A small image classifier, trained from scratch: arch pvt, muon at rate 0.0067.
Rows from block 3 of a small image classifier, named by matrix and row number. Rows with one number belong to one neuron. Each number is 500 + 40 x the weight over its row's rms, rounded and kept within 0 to 999. All counts start at 0. Numbers have three digits each. After the name is the row's rms in percent of the matrix's.
After each neuron's rows are labels from the 100 images, of 14976, where the neuron reaches its largest size: "responds to" is what is common among them. Only what is clearly more common there than usual is listed. The data: gratings and oriented noise at many angles and scales.
# gate: MLP gate (model.blocks.3.mlp.gate.weight, 576x192), inputs 0-191
# fc1: MLP up (model.blocks.3.mlp.fc1.weight, 576x192), inputs 0-191
# fc2: MLP down (model.blocks.3.mlp.fc2.weight, 192x576, transposed), outputs 0-191

gate.565 173:524508432519510487611527494452516537581478416514429503479542503526533451452485571517449517438513526544574468489544516399525510568451486519433460500462485533540530458463482551475523474512506445465484440471443515552525581507512531480523424533455467476525489495491477475575529515544538515519508505580520498519481514514527508543475478481476472482515533503505439569456502554433544522426460487539515501536514499507465501515461469545465485515492501453397549449578522511555584415535453542466566505470464478431556533466443483550506525438448518500507569540505541485497523471507475445473
fc1.565 168:542557518528533531531537554490509529491436425513518531541479556440535506468492580472495460446445547517508486498461423409494570593504459427505496470522503532473504481467458504448442503480442536489456525522471485448495499504444506499494486445483494427505459536428451469519501446579508607521478524433504505444551486544452500588466497473524512456485510491520532590482534491502555528506504542449514506492489559535518521521516482492454453536529546500376463541536467485500564442533477484512504520400491452494547505473412474500529505468417499427515508573514539500508515480479500424522
fc2.565 135:555466480440407530569491518525435528480491491489533490544496404518523464475492509485494513504548556510475567504417507502533504480509506555518475526528518456500514492548489478500503497568434598513486492491538546518561473527555493522477518489498492500512523483477453396430494472492485458389430524495486519511468494529480467501531462568532504536484513449517497497525492509479484450543461361587569452590467486509555457503485472526559612353422484495446529483448518511489515513464473492475508452497490549525481498485509495436460548474499525484497552485537495540486505568540525496542
responds to: stripes at 0 degrees; sawtooth grating

gate.468 144:511444543508540478422481428504498547476512550454461429502554405538543482527484521501578493495532533488538543502458516468467520521488506537544520509562461491495478558515522476517448513504406518472526441535470500530501572500441467529500502515492570528384515466552510425450461497402454533499586529434468446498539455466482537446515493467576515498507526527595512501518450543444467516467468562581516474503510487545458478487477471537526457414546454488568498566461431478446463464454511482450497514513469520492523484495402496467495453534526500460452472525561505493500438442514514497516
fc1.468 138:488531541494496509514544536532510500587464436534555497511511500477416492538488512528445521516553411557506515527578489476540425465527530449461465495490464479474473477445506471520551571540565499506523515505625443477499498545536482477528494540504459426567572493476495571437482548540454476495436501548497506470519552576533435450481495485509500479544478506378522501491529436495520458513484519474596521521470465444489563485462574483516517563498498490477497464520489577484549481560498551524542522472493502494478556554512462474475595459492518541451593460513504495451540528477513466437
fc2.468 140:499517480408515470510540542478450437551511463520573487550506466559477479483476492503568573526476513482536477577448465517446397390493544500505457473516453458490534453518469555543582472529507476532568519490461546540516462455497545438450465466441529443521528560441481532515554489514527472437481475529524502474575486482480488515503500472484389479542532526444486503457460469463499474506490511477512442521485474468529534528471590454533485507489529495443465522484506543471503516499448496560509515557515539487491531490418365497471545537460483536560491442464517499539485561430427530492
responds to: stripes at 0 degrees; very fine; square grating

gate.124 020:544527472521542526577514541499512530551446527475394481528487582392491524460459477496509477508544494497469479485517508482550490560471499449495407503461488515440462503505534517512451467484437398475437507408480516491507569448482501517507491506553462512487525438431456469516472547566507498391468465478509447453502488521547496482441470506474464528524567536550503452522477494483535523549458504480465521465504483546568492473508532457452536413402523512488486528426577495534501467468470501518565468479514538480544545533521519485539533522517527426555556502440539488578519482492496431426
fc1.124 023:491413518521463532505515535485515470482573465428511444481525426606547486490501495506516562482511522519441523510435481448530548536507534551491506490560516455469547563396567455474479471505572474499563532511449473412542447538531509450504547485454507510523477467541505484497533494576518429511538543497469499535550547511491523527455516466517556512507490478436480536520480508524508479441533516502508554489468491444424532580459578567497506552527472505516502460579424559511551543467467490539476535500515547506517586447493562532541475396565477495438521514565487510534504536472452528509
fc2.124 022:423474459558472487494506525429478542455499476497566440560539489519558471479471526485425481445485522500526518494529526466549505465547538573506470558568471491400438519490480464538458467473512480510482459482437544483478465550575434520533470426494509560576485484450495518517507440605526437518476575475515450440535522450447469441525536484486489487510508496525533431534484460473510466450519536498540581460475446433489523543429556485461492519485501465508511457461527511465553536465499512494507517443524507530538530455440542568520504547477521404451468575564492567532496565530491492522
responds to: coloured; stripes at 90 degrees; very fine; angle: stripes at 75 degrees

gate.54 019:481401483532539473524558529537488519477507496521568461528416495559531416542488465491476454487509482462589532494451583568484509486503497543554557471538518485456531515458543468462559481516499544566550503486491467542534483526504489530513457512523557395475591452494524533554534478481525532517518527503452574504528531403456447476525488505426492521528507450566543507561482464468495547498475476507461428529483546586475563515505514507471484469539473526459484509411530416526477492500492448483522498555485542584535459512487527417455492456467512515569407478516439528475495454497478468525
fc1.54 017:533540486518518488455589542531575511515518540491489500557480488486526436449481496539456444518458516378499466474537475517505486511499486516510505492562526576430470506506566491504497490448517495574461479435433387496573474532501540582508497461508502406484516462553527519449494526505458494497496543483529519523540544373516502521470489513405492490524502517480548498521476500487468463551479486396489509455531555472495510501418442526447397499455514455506526455491538496524532494501521486478433519522519506509565508457523504554541503512507587521588478541488392509469520523550473479541
fc2.54 018:537511472518527507491516498419515483519523510479523486510511482471458513565482538476499515547567383529401508480495496486464445391492460478551474570497476452500424496506573498403499487496466519491491529514497471514490486531463479522484500492509485491465391547484485479503506454536482478489562445486431520513560452517563527477453472479528515490407498514538512475465563495474517475495516514494500548442549439468538483495505442487528396521491508455608448439490503523508532539456529511553517455504562561468510629402493514569550500512450473539553443557492522464555497488451516496529
responds to: medium; stripes at 15 degrees; stripes at 0 degrees

gate.232 188:443544490561526562516434552451489451569445523515472424428467517550564472513445462455545462544458512462529408555516541489494536500541544552598528526478482449552492481468505507508538428554547465492412477499473586468453503535485465421489471518479531519533442477502537411458471478568525462449491491465508534477495452463483519554586528581545479553518505582455527530487490445533515487463505538483459490572442482455499504508476493483443453498485447512511513488470521497513508497499492497523457491471480490488476526525492455471475552523606525497545483440542497500558549451539481405479
fc1.232 166:494549494518533490460455486443507463530486550522465479453580531482532448455440559497550379450526461576548428501475518467493482516510512594521582509480482575528528490496554500471581477494543481506526536471477583459525495525404486469489522507468521479481452443507544487508517525496521505465515523530492539495572483506550518512532512537508454496500502565452491535521520486470554551526516562465473498547588526502434501431521473477436493531448484528522576572453476466441459501536413439552525498491515551433433465513468475415413544528523517446557476479500532512523478480503538445467
fc2.232 169:580346404555556458505481498500495538514503484558495535531550508480639494510497475508542394543484521512484456486528577492519434567483491492528537476522414511570492487432502434463520498470500520505495481515554503466506523507556514485371474499470501518506511438503503462511446534527482524479554495516510520547380501505520427502437495533540472570591503521478504510491445463416582454482474514556485520530492488461493552468538462468437550525460455489507466468533494510540481488567477484480489494498441477503512447531527478435475531502496482484529538484493499515482538511511498466501
responds to: stripes at 0 degrees; coarse; square grating

gate.471 017:546469540513492452482498455589506544509493484547565516504513484550461478488468495516454493521503503460429556483405545552535518541532500481456530499493480604478491458494569447450502462516480503502563471551552470509449566507509526511448504523484565474432481494497482515430487506535521568516526478507430496568498490522499436538464412474451534556470469471504481450414468457461550492424474514552541492518463538504499529449578510517457434473511519503532466506555401435423499527523514430516495500464566470459473461518468541558522510567441526514630488500465472466496496496437511452474
fc1.471 021:495470517490508545614544539511453533513567489479463577520530536463513565497446538479493516460526482512453488488476439541423410538486471464516496491478533482543505494564544575460502525495478500461497450475527527426548440486553459521514456465514442456524569453587481533514515553550481506521584469557462453464526528437477480534562467545536453543473521490529555548503483561525440483497520508477448476528488503412478506533492443492530545484423474491501466547506516471452471566560530543524477482525439438493572484478504546491451508583474509531536583567452462519421473488452497525461
fc2.471 019:507474460498527471551525546540521476514464492507556551414519510515458509526515498548512530466553504457442560459500559506451489444432493526465483531460409521483455488624458457462492476533444468524481430521523528545501543545507486505460508508553488485499523485529516459495499516551485422550525466476401442480481511457453483425554463483504474521422506456485546500527470506497483499528530415493478491590507442422505507509531469526513496469460576536507495490605546514467502499551577616535495502510474455491581472503523515508511484471454537522515485531476479493407486524455435567595
responds to: square grating; very fine; stripes at 0 degrees

gate.171 011:509475528493533506505582579482577490457531459507529475485455481480559452525447468534525525538489419482541445503430534499465526454443515466485442517485504543543459496478558529450559537463430507476462561451442508487471514480477457461467543562483542537514469495433512547512524525445523467565523490485435528471441492446449456550451501553435489504466453454507551424473489414468458546556433550547512534486477521521498499467467506569519479475403572528458551500534487541467504463507495430509512447442466543454504519565516582550491493547474413548506517454492542500508501463497484498582
fc1.171 010:453441441526441497489482433528500548545447436484501485490470534543502480470488506512502539546504458561516464529559543522529453556477511497508528519451491580543548504491467511465520415425475493494507445463526460564475462538454451528532459460557494459492513447530467498529545499537554514477520524530538501508552498427568442487457477523524500476507499551415485544515466539535505588507509542471555449530543465461446484557574505491458525469456547556458594557548548464461444544467489443501457530491439551557448517466527587541554455558480499576479474523530533550480529466433464555526
fc2.171 010:502433466535542565496399438552381541486472491483492508564531498527462506481550461460517490453547530487464570493475470482560483565460477488480477582484494452483437469565487465513417488505503498548442485564512494523573465546477527528523392454511436496486509517471495487508456430497488486471516517486537490504581498483501538467524447487570469519482536486531528555532490537494458488508523491538495499517471492503485543484524547421526438501511451477475504525505495452533496575513529473534530552434501509436530499457460473519432486401540589567583517574479414538475471541478539502441
responds to: coloured; very fine; stripes at 105 degrees; scale: fine

gate.373 064:552505491487548531534460448467454510498427488577518492440461471515464535534464534469525470458490513500529437524580533481546496494533479488520450447505601554527476544506480496540483515511399568513515506489529511571481499479494516507540458479521492559488556557459486522474493563573549530536525583461535512515535615478475479470532517529468426497504535572466506451472467517492544445534490494441485478431517470424491421564442470422496534513497494570508553457483553512483492489550549543516465452560503399577452492544490502510515539521423532524490456503484507538497432534507442489561
fc1.373 066:526463490518546490550591474474385555545552514478542464502496458455497538504459557488465456480504488433590542477508535493479513461547466503511506488463521537488476525431474472578511434487510533487399517514540482493424499464412521544474478499517518589477542517535465538526471496599491494464544545528601551480544517478487476516511559501521442467471497527503490405484506468493538429509479475471556488439525477508526426412470498459447481465519512464501432467487497503498504535486477467481477476508553397511484516497506524578463536565474475567488473514476511517456489598476428511555
fc2.373 065:514493514444508442494501505521520535523572579550498441469524489508498589504449509510507486494491488466461517453463491548482498496517497483443447525456517493464539506435565493479510420511491479511526453510549436492464478486514524545475414462409510504499485557595468494568524535542507517525531446559517542468535510475514460550523537593586428537492449460498496512489471485471494493526461442391507433473503513461451490401487509450455545456537461533532476526514474517552442490487466500494516511521553485477453473446508444508424505530505491467526466520538528501367393497477473598526
responds to: coloured; stripes at 90 degrees; very fine; kind: square grating

gate.424 143:488536518452414497524516545529519473546542521482506522522531500539495498488435522540510485557453461422529516522531402431445495447484489542462505507518511530417548449496509498635549537428560526501485531520507468508463520466477492440462520519436546523508482498432577545427499414426512531549527509459493590514492500482504497498484494495516508533574495508466541579458511521503523527529517482494510580501458492495544421508480502526443492540448530549464629509504460451526495549467526500481534495523543487488454497554557417581442519448513451507494477545463482481481551477505522496419
fc1.424 165:499428577452496410461425474506502471495451543443478491574560518541442441539537552485471476537547518534521480425515507477520487490464538530482536520461499540510547492437459530497420496517474514552516487444474487541540445496455450511454549492514501472534429507473496564605464517473525482486487487579525492516469446510481442537583498456505515457506458530512492479505541428530445539525515554509474456491444492509473478490472417558534516496519484499442574533437520572425467481561538469476518543445461491540508554478506459485615440535479518499464542514545535511508426535482527488411
fc2.424 164:532418474444485491460445558493486534536472494568486543437485620505475552485507539546497479432496512491518524526458523512456548502442535419547438545484544491481490510486549526497525530449467437511586475470556379528489490514567507533469476518452532502522498508436455493510446492486503465495490483550573472489424568508492533529469545467558521463506512518524544517502458500495536481584528533459538480481483532438565489527459473566518578514462524408468544576531460563408507509532531500472502495503488521525518474474510435541443509486517406472493497560464521554543552512493492456431
responds to: medium; stripes at 75 degrees; stripes at 45 degrees

gate.318 029:478494464467482468455443495527440552485504485472520536443470506485481581443535549493586443513511481476519475476536497442459485512533525508522438516531478469472508467534490457575484518446499523419500475509524513569406518395499515511596519509501507490560510452555497533506480488503554470451506538524477540484533505490481551432584449542499574407470498472480475540504530533495578424570538484443470497569522515486531520438561499458495557535525492464497532435521442510518423511524550447498492523580582493464438507524467503514504535455505476502494575452436486435494516560529419533498
fc1.318 027:429493423529486392489456508527548564472512491518488511404437501509479539449552571511556483504506464479479485540514577510485450529506533511573458509506469424475487508538518429561498428436539485438517483514582481549509481437496519528521527504528536499555458530507564490470449547427544514448522515505531572558534481515405564468571542465484515397457522459452506449539537484550529419523507524487538517569533501514559497526517566481509527491472514473489516482502499515446494518529611494508499474494571483428466502550475537530565539569479481492494514462477474512528482536523539527522
fc2.318 027:506497494470455528472525406515496554479566481600502500485554552469456495564486500583526491535534493481505518453474463568534507523454561507508467491496534484561519502533461514442540405598427452481530492564467465438489445485480523455487536515441489470475508438462502511458519444525396448531497528488517522474451505492536452523408497569546450550529585509508559471477542497480530564523470506537541465522499536440457497597474527513498558494533550507497493510474546450418499504512492483455471522463460607536497482508428500463455470502451531527545498488472462498516496593551524478497
responds to: stripes at 0 degrees; very fine; square grating

gate.374 153:478490581550477521487571525539499528526466528513437473415470393543503493491529447470467552523539556512546477515489549436537517508515500521475572537527534546492483518428560569527489462536590546510455558536473544579490526516436527499560525482510475496480505507515471433534503531454536526535499510536469528543469507437440552498532517519511571451527475486533551518435482469492431563522570519520458498532551504472547541509461513530534554514495529550457482530498508523541518502491538497511528514472460525509564504441455427506506348505473519535425492502478550573521502496482490409415
fc1.374 162:545514554550530503433463505501460589554522510465455497471431451557502447522530514469500540479559453459551534483484438565551426564520467525467440523451497568547555453495590502449528473524501502451526487458550503552503466538520522507576503492525548510490509599457495489526451553450494475513513478534488570506571549498474524477423458519491522452481518524499553582511518533433475545516504537502484506568524548450494480514511469497609441574423567535464516465450511489476519529466566490484489462544528497496487536415530449440443483432547508471524536501502525463504478522567491472495
fc2.374 163:495451513487460521438550543441519435483529496617513444429514525557556487511471494524605486545543546465402490528508461498525495457520506522519495527520519470434475439504541474546504501521541495532433419493454508527454511472585525454490509476497492490439416533494478519487499505523476527521528524498489469513550438474510521506512484567513454501421527465493454454465488554470570492453496434492527505515495403460474539465531492511524516494551485484466452398602461480529407467517514490537501518466500435526465445516474500542434469538535494477505519425441490606477558467551501468475
responds to: medium; stripes at 105 degrees; stripes at 90 degrees

gate.523 015:528498528481499424568420597543523504542494515489554446454476482488503512527496480458553582488497496529560480501533558430494427488530535542512547550432457519497534488519488459468448495468490530503539522467494532524477515501462534531492527566464534417497589500492497509532528525536519521421450493488480507543516543503459511569554427461555437514476497504534546499491486497513422495513510514457513486461518395509491441386517496543500500520480511532422521491486458487548521541502487545522556541491513534573530473575486482361526476451537466522443487493546450491470426449594498471474
fc1.523 015:512521433434452481473572465471444532505483512546540470485580481501551509482508472503532409490575490510417539505486435475478511478540422521453430459522498483470551533480553496473472445462510485513467524500547522502462430488499476590460503486494510507478464539518497533514457539571485462498464556454474491504556433490502516490425546503490518503465521622545534550432464476517512473526502470514454517506522489568492558498528511456469544424483473556591425409498436585536501501540513393494555525520522514502497497502432478486519490507459459516572504537500458495502417506552420513492
fc2.523 015:527591568544429534494556443491466487527509486448449463488524554485447449474504453420535456443489463523493573450565545527539507505504503555503443568487564524488591510503559459483482505544483540483493576567469525543527545498525530478484583461458501412550526496514488502519503473516530427448515478527546486529482378532539467454497540423531565419467513555514513520506514485510522527442552466538501546493554490563513507524513479483497473513480448504474506447506474566485517444515509443493561471519487531498482550452506488534429493558505505486434543547480499611461532544529505543465
responds to: medium; square grating; stripes at 75 degrees

gate.265 182:523547485587452540508520531548507583515443508467459578538468529486454453509503451519510615539480490477476471448400450429536525492525506507480454437497494483495420573548536537541497518472465511490521483540593471482459481446507487462538461460521478547519479541521493506492510489493485431552485518524467495524577515492432563430481521426430523504466493535472515484478470424490527550458494480471500486575527442497470516471502493510566520475486515479588499527597527539477507456472413490472518425430523507551483435455519489422486512499549467556526500530488443491490422531484484506570
fc1.265 173:457508515531488555467569522477529521539464530498529565480444544515483530480467514455464553559499570431506448511470459450572524529447506516497495449514546481544513608481487519509448546510485473527491518544588511473502490516489474521475494426539499510489462524504511585495553493453510447543504487511534489486616451498382530446460497438484486455469505464437530463530372513493479500460517452491499532561582447511497558489500467578533539497478509503543539515567512540441554493463407519460475468498511540504488488497488520489455485449503476441562572525451436459530548456511551444492
fc2.265 173:435558454482511481429507469492496552494501505525503491485521484562530466503499505532509520503456464487534550509470577457536514495594481451446537476538434509403543488518521436498523478560530543498458529526460550593499528541488467517457524513491486481524531486498580457497492505473484446409454529511544508508465640505514564497461510406531474511464463502579454548488543552550534506541505577444458553466432529532493591485473488481488554466474536470539401464483511514558531534496461502494501524521461440497474535610499541533480497516543514492495603469525504482521464539561519507486
responds to: stripes at 45 degrees; stripes at 75 degrees

gate.521 049:526486508554547567526481574556599498462526522489512418548522498529534466498431485533493519508508554492479494501470486534479492498491474504534532516535421566490507508482539450504441511504505570469391535504466533500547498495507487574459438527536515516454507506445536491500478504492464622545513572562422532491553541475483527540534479457502502488486529482503508503550535502569519479471480518600504442528523489545497527513501481526493407442572505488502487495510529479458589460593503481464501465470490462548557434543455513419519456561469530520443493465467504555534594483556525413519
fc1.521 051:468471479422479484545552433538511493472504402511617532518488509539506473574564416432501503483508501462555491505528445505463498450509519509467516467439484485550505513486434512509465523519460454483460483537543523518493535525469499480524586527516499507524556520474407528535490536514438450442501562512527453543453477610481516473517467502545556533431445549449557502420547506479498485525480590507502503481486558513429471518501498411487524565480475469540453462567486500512429477500435516489512478501435514538566518520471515564567495484549524429523502449532469488458447516492475495416
fc2.521 063:512480455484552479507499495491476496487478545502512574491534522449514537487491497564568477485529619465543476490510465504543515492436480571488582507464510489486559478477505455487474486579608501480540514459484490421467427496526488477469480502451471511480471438450568525522452453452484562507487464558586444550468487473453513491481622512481521483447549485478542529516455453476501533512551510559561483466544517635471498485518540492485489473515499514467520533468565469509486444465535460554511525552449470531514516521510567514451506533511493480509550421460454451389464472533468513430
responds to: stripes at 0 degrees; square grating; medium

gate.105 053:532520475467500438534489449564478554496512539534539502438512498508533474524452493551500537494496461495516484547504557473455535531579498541510594490486485474592468535506507508517530454447491508476513484538480442602467533513463494508567486554497500456383447455479481415447515539466567572527539493468572563522457517477459484424513516496496498499507587530507525498507493472513542545479514463483512521558454508571473467499570474434528531471464480477451425571421508519508536568500514576445479458499461538506531492494464454479463539427537552485463562462494448505510471438538473400486
fc1.105 048:524530461437432525563500453447515545515569495476476520507520485588508555493481507424532519583454527484528514521516520476440487542503472475515501542511476540529446485497471486529491445520538611554472541501507504589464469497455496478540446468573555536476507490437525409494505561491560512483520483613473503528415517481477464474549515578505473528500533535454522502419415420481486529446467514546519524575490504497512508467510462513549552517517433505499416526490525552463535587522491471532445442496471535557564498423498508481518506471496506473472435482472491548493450499504459459575
fc2.105 053:481487528494467516510518505526529422446545525509547499426511524513534530542469457518503488550495448508524552481598495493503542477528452509516482483503498448490466480525531536490482518406634504517528518565477463527516577574540438498526491531547496495451481553487486476463485525505450555537511418541526565528448497480386476485455487494521430552528536505510505506531439442489541583501486503466514517471524504494434444464493515529502554454583451551444504474484455534499477573543495484446486551532536477541499588494524460400482535483516525496525490469544539464420403496564543456536
responds to: coloured; very fine; dashes

gate.44 181:498464547565500512530505525449450588553439520475508484452507537429471492495493493463528461530514510481518510555532540396487533482484509520467456557537483461484434473523507515521586489423507476456548454505506448510431470528518470509458482502515488564549488530501490531496515509553499557542422532455457458518448581510487503499525553541445481528513557498482515500568518534475461479454563492582471500458404462525541474470451501377479427504543471516553419473488508532484453536532462537501527524420466548506421502457536465485541533580452494486451408474526558479508501562530542475503
fc1.44 182:506514493462463504539503491554504451506513456448511481530556526465502540485518507532434533454500486515483499463521434560535514496493503493472520509442468525535487546506519522505485433599481487582511509511464527466513529496520570502530487517489418463464529475442465434507478510477593442498565516524544553505429478592574498452434606455455561519464473555546421520487529455486513556539420544495447506465544494434481548526538482549427494461540492491485574469566470538462576539562575493507452467528434498513536501568556512527468488521514520527577568529505466561550493493457498504524
fc2.44 172:523418520478427489479494483537497550468503482477536479546467532577401495511495491495510472487540564454496440490513479577527431458526495473574491490524491541581472525487491516496547548425499541485548511485527439485491501526534481461551528513495507508550454531476462594516531462541486520500540475536606503494560493549455513492519514447515499495520456484412449489579421521481448536514460428464600535520600475515483491527548484486602461438503424518517554420570504543505483476492417508563502461497459531502536475443503544488515525507503462512538473473468503416456553520472493504499
responds to: medium; stripes at 45 degrees; stripes at 75 degrees

gate.448 038:564436489530518487503487490508490488520564507421506448544519483505457508553550514483531460492459534473508472594513564524531411484529596554486515445491522545535478480460485448540498506474453623493444464502508557447513579396515487542490461453529434454454455508481486460469480504474452621517514546498535538435529506442567502450531465482443447499542556455540479530470398487527460461530540556504512509556561506583529502471490528520535475510508544468441500503508532482562533512487470406479476504511506514476494493478407525478491510541484546508476490558534530509486502510546505566516
fc1.448 040:515481434521530536507562443457453490528565504469491483545519439504525469516455471453479508552496526561563575516590543500455496434473509484506517449494511503591529570461500534496540544506508608484580508584523492481517503423520465493500491517533484532512549378479564472482460423492489527513524510584460501471474505496498489512524466456486541476533489519506447484495487510516589467477564569537465506525502467515542493386510534545449574476478503481442459545435521525495515525415480506554440524446547499521548530515460539444463508487505467497536513499445572548495491557548552532538
fc2.448 046:462544528485567527485523425521444529462472462579485514489531473449491496529516509566485506578489501537500557548519540555449524485460497488527493521650502496545459558438506449552528487457544545477452492480510513506588480446493540448510448459548447486480577430506548545496526506526495520479519488503505543514470494520534523470523482444463510505518568374528516486486568513494528555515555541491484542529510505499507556434566413526488545424564535479417514542488540506556550584490477492441523529444529401496501508498562574512468545522487475522518478437510515500520506506515539517514
responds to: stripes at 0 degrees; very fine; square grating

gate.464 013:537496495466525473523537498564567539440509601426456498523531530459479447522457458478485482514471572438467532491509519511530610484480537563429481474505494496437478537507517484512499487517547453518511516503484514540501499514436451488465576460531487438532444450531535503477613462597494524539479457456537476486416505507525524444514449497425412487470492523552493523467475575530516537503543565474434521478543577472499507468497484512502507476550500486533503542434571498416474526527446498488414494483545585511569533456522495529482442553507450524462467503492514488494574493524538438511
fc1.464 012:497511538519486483512499484520457483516446478491437554514552554460501484557527524494496471563513572503540580493466478486441441534417508519516549493515481487487516498468586570529587521501562521543520559481457569428533475546514562477554546495545469519495493488551429559566518425470513502479429425499528515608471553504519479540479568490521470455443480420488417550481539469491471459518543481536474519604470402435502571507501462463486463480496474532543505521522456446452474553537471507533459474546559564488533483466550560470476513505536515495482477522512489519501536528441455507482
fc2.464 013:513518468542446532459531569474457508548556423522580531412510486495534566497504466477510531493533476508552440459458507533479468528520530498524529581433449538543503480489515474482507552507509523460447484523527499534527464529599477472482558412491484569494540561521485562508483501501530496518536571532468493368548522530412488457570519500512600524455491465525523469524501517530475453545390477542535463533496492491594515586555556480485496555486545489548482520542420505497462469450511480537539468470505480501459516517548448493535538485493551501464487503536573488527466514495523526430
responds to: very fine; stripes at 90 degrees; stripes at 105 degrees

gate.430 031:510510511543398570447462497469513532542492463469487558511561506473524512471509424523425438539474416469489475434504541476470425545448529572514499569505503430451538533525521445451469541447499541496563518492510482522481572525505571469435516538456519472489520479482559505562525486542434491468521496476505485499457560510557517556560426529521468560476499521473469502480518532492526536503521526537439487520561578512475554423511533509479581461493470531445541502485486536498579520503540491509584563515564525533440492519579551497543498470565552490430560487519543480439465533493528472502
fc1.430 033:458457530503523529487552482509517583462506528527534440483490534547589515481512510503482414495481508479481519501475538493499475445550466527481419484486491538543439510487518500486430385474442500449512550463501504457548531559520455558504505514544485385521485498512527525500503505523502432544505469546379534528461492533472460483565521470467499462524437475496498524508461474519518530522450541472480572548540547489538468540536582544466504466482532533425384439530429477489463558499388516486495500555507487493492504493454478504451559470401474459526553465427461489492479481554485469475
fc2.430 035:536471517580436510542498471583516488465493458543478402486558541503497495528535486413449485506395521426526482538525489475493450500541433514559438492525521501509511490519509542409485446561451606513519455499511517480540474529467536529475492580521540429513459503514538571481509542494563540617540497493467526543471521559459515489520505487583516482538493458462480538464563509436436539509508524502438567499524450541446531521475460507461481507467453495462487432534538447539514514550568487525514476521463486506463515547553476558549483483517493558469515492494475558531569546575502485515
responds to: medium; square grating; stripes at 30 degrees

gate.152 201:551529501522522467429520506500492516466565431539454498523453506469511522548493476496457521453435481535540441526478472504545502538513481487522499538596439525469553467542447520500581497485435542484524553546544456543420552499523422524565512538498512466526481566493423516571482502470468500512449555497451488485549518496495534492484528419501472505439514533424402546489489473457536441527564611477525543448520568497548492518534447495513453470418520518465454537561456515465532513482482477541573503502481504485488555502595515522435467449502481489538566543548502500466516590517514458521
fc1.152 189:475562469547536440495493473503483531494425518508479535484614492463456564549499488465446484540527470480495514492463481505533493486538579493543603517489501472454492535536499526445463527480529540504465505473447448457575486485457522389487499569518537444487531449527577433466510457449503480489526457476476455500490475511560473487511510506473534540527448535457509566529546504489530478420511515557496468478514551441495499455592421511449551509481457510498481556493380570454467537539493426584511542524544539459473528517507449481478532522468486467530465562456542547511459477551564508550
fc2.152 180:489553408528480509476528453472499498471505501571527510499441501526578472518513508506451505465520452476476576499568496506575492497500509492409482512448495546505510482416494480517440469551490497478471453561490504511514461461578483499526494487477507505527521498530574464480486510526493564465465485508440448526386511523506472494482485533490473427445484516532548451517510485513596377491491611536486531423382507530523502496529520395370483605528487490499515528545516493499439526520549506437497513530509493493503474549456460552520572482497499465538483474468498449466502485513506461512
responds to: very fine; stripes at 75 degrees; stripes at 45 degrees

gate.308 118:504530456502475516466524544520466460525507484492469481461496604484465520462487563542403478559540483485486499529547498477523520527488410531505547467504536592485473539466515531487545478538522483532439540512473472565543519519547467535526504442504525469471468531499525590414564463563541533499511524456469503511531543540486541500496549462529557447490450486446497556545452487505579480499496445516472483513444494516414532515534453540468534540470555504458534457486538517463495441468432509431474474442554560524450556530427443477535505450446429535480369494449484503548491545472516482572
fc1.308 129:564553512400528454520511592441502526485465545550518429505518486487485443526461524532528549539493566556456515492521493469478525424468556459550495443497531503410534454570440501489517558548364513526586485470461489473480472526533452480451467527480555511465517472578542507545513470537426463520570434533438462510515516547440547513522447512515528484516503512456458554510512510493498494525501537478502463514561493563538487528479466620471516531450542491486455494469535520510514477500498519526456461578534521480476472553473563513470500512462501496521483442530588560498550466494536553480
fc2.308 127:554481537590514488518493419465518525521555425506508393510477461445483482544478543549543488450482465445479459598482516518469466514537482463524495454469502451480500502521570499529449491503541515456508550472446504494439427493516457544554515548483480470499479526585462494459418504524550471485551471544524405487466467497493470489422460489460535466464401534526500472550406462518505502596493569481460506451441429471514509583474519505550471433508524512531482512461497457531502562546549477477497520493481487478504508510519448501469488481481531583419506445457569510484494521504496461416
responds to: square grating; fine; stripes at 135 degrees

gate.197 104:434503516522505461442449563561520531475482469509517505487477509443507445533494506505457453471512473473499510473503548515578479551523583546576468513518522481499481486593436496509573484463492441520527519567535562457562445475504425469466568563500583459534505484482506490497552451503488476544515501514503517533438488426509530492476562507473524468516488511395510496508472521445549463538534498505471499530517532464557504534586541507506544592580525500533536530446460498512505550529529508477394496509603467483467481537482539556419471513463521563501523530549540465526476448564435577529
fc1.197 105:449548461530508499406428573477529539423520502490467593497500513512535524567469525502576429486552524476522492515497532602561458549503586523555470604469506521464546509525499510485525480453504404511539523543543506519466465499474475525515527556502566463481503510436535482487492501455475480517496509534536466445511466448477598433510542475496502529522588474471494451469500486509516484510504473532499442536531499515568501558477559441511511573576518488537519498510514485529457584539531450566460454557472477483469494571431522463490484485494459571437464518489492517519456460514421525453
fc2.197 110:429457456536525479513472516443491494479511467464515511516532474453546530509494524565484513555497522475465529478501421518519559471480474506485466493486583485543493511570438494540459478526482487463491485525516526392443441541598477527505473491523505470490490481577487496523504497513504430536466451508495569516460464575464526480556490600587529583498492508500502532450483571500538423493422496546443527554451582535418427529508565508472557477534488477553492441492517440453538443489399524482498465552554499520466538519521572494563559471465478496511477516560516546551459534494472529507
responds to: stripes at 0 degrees; square grating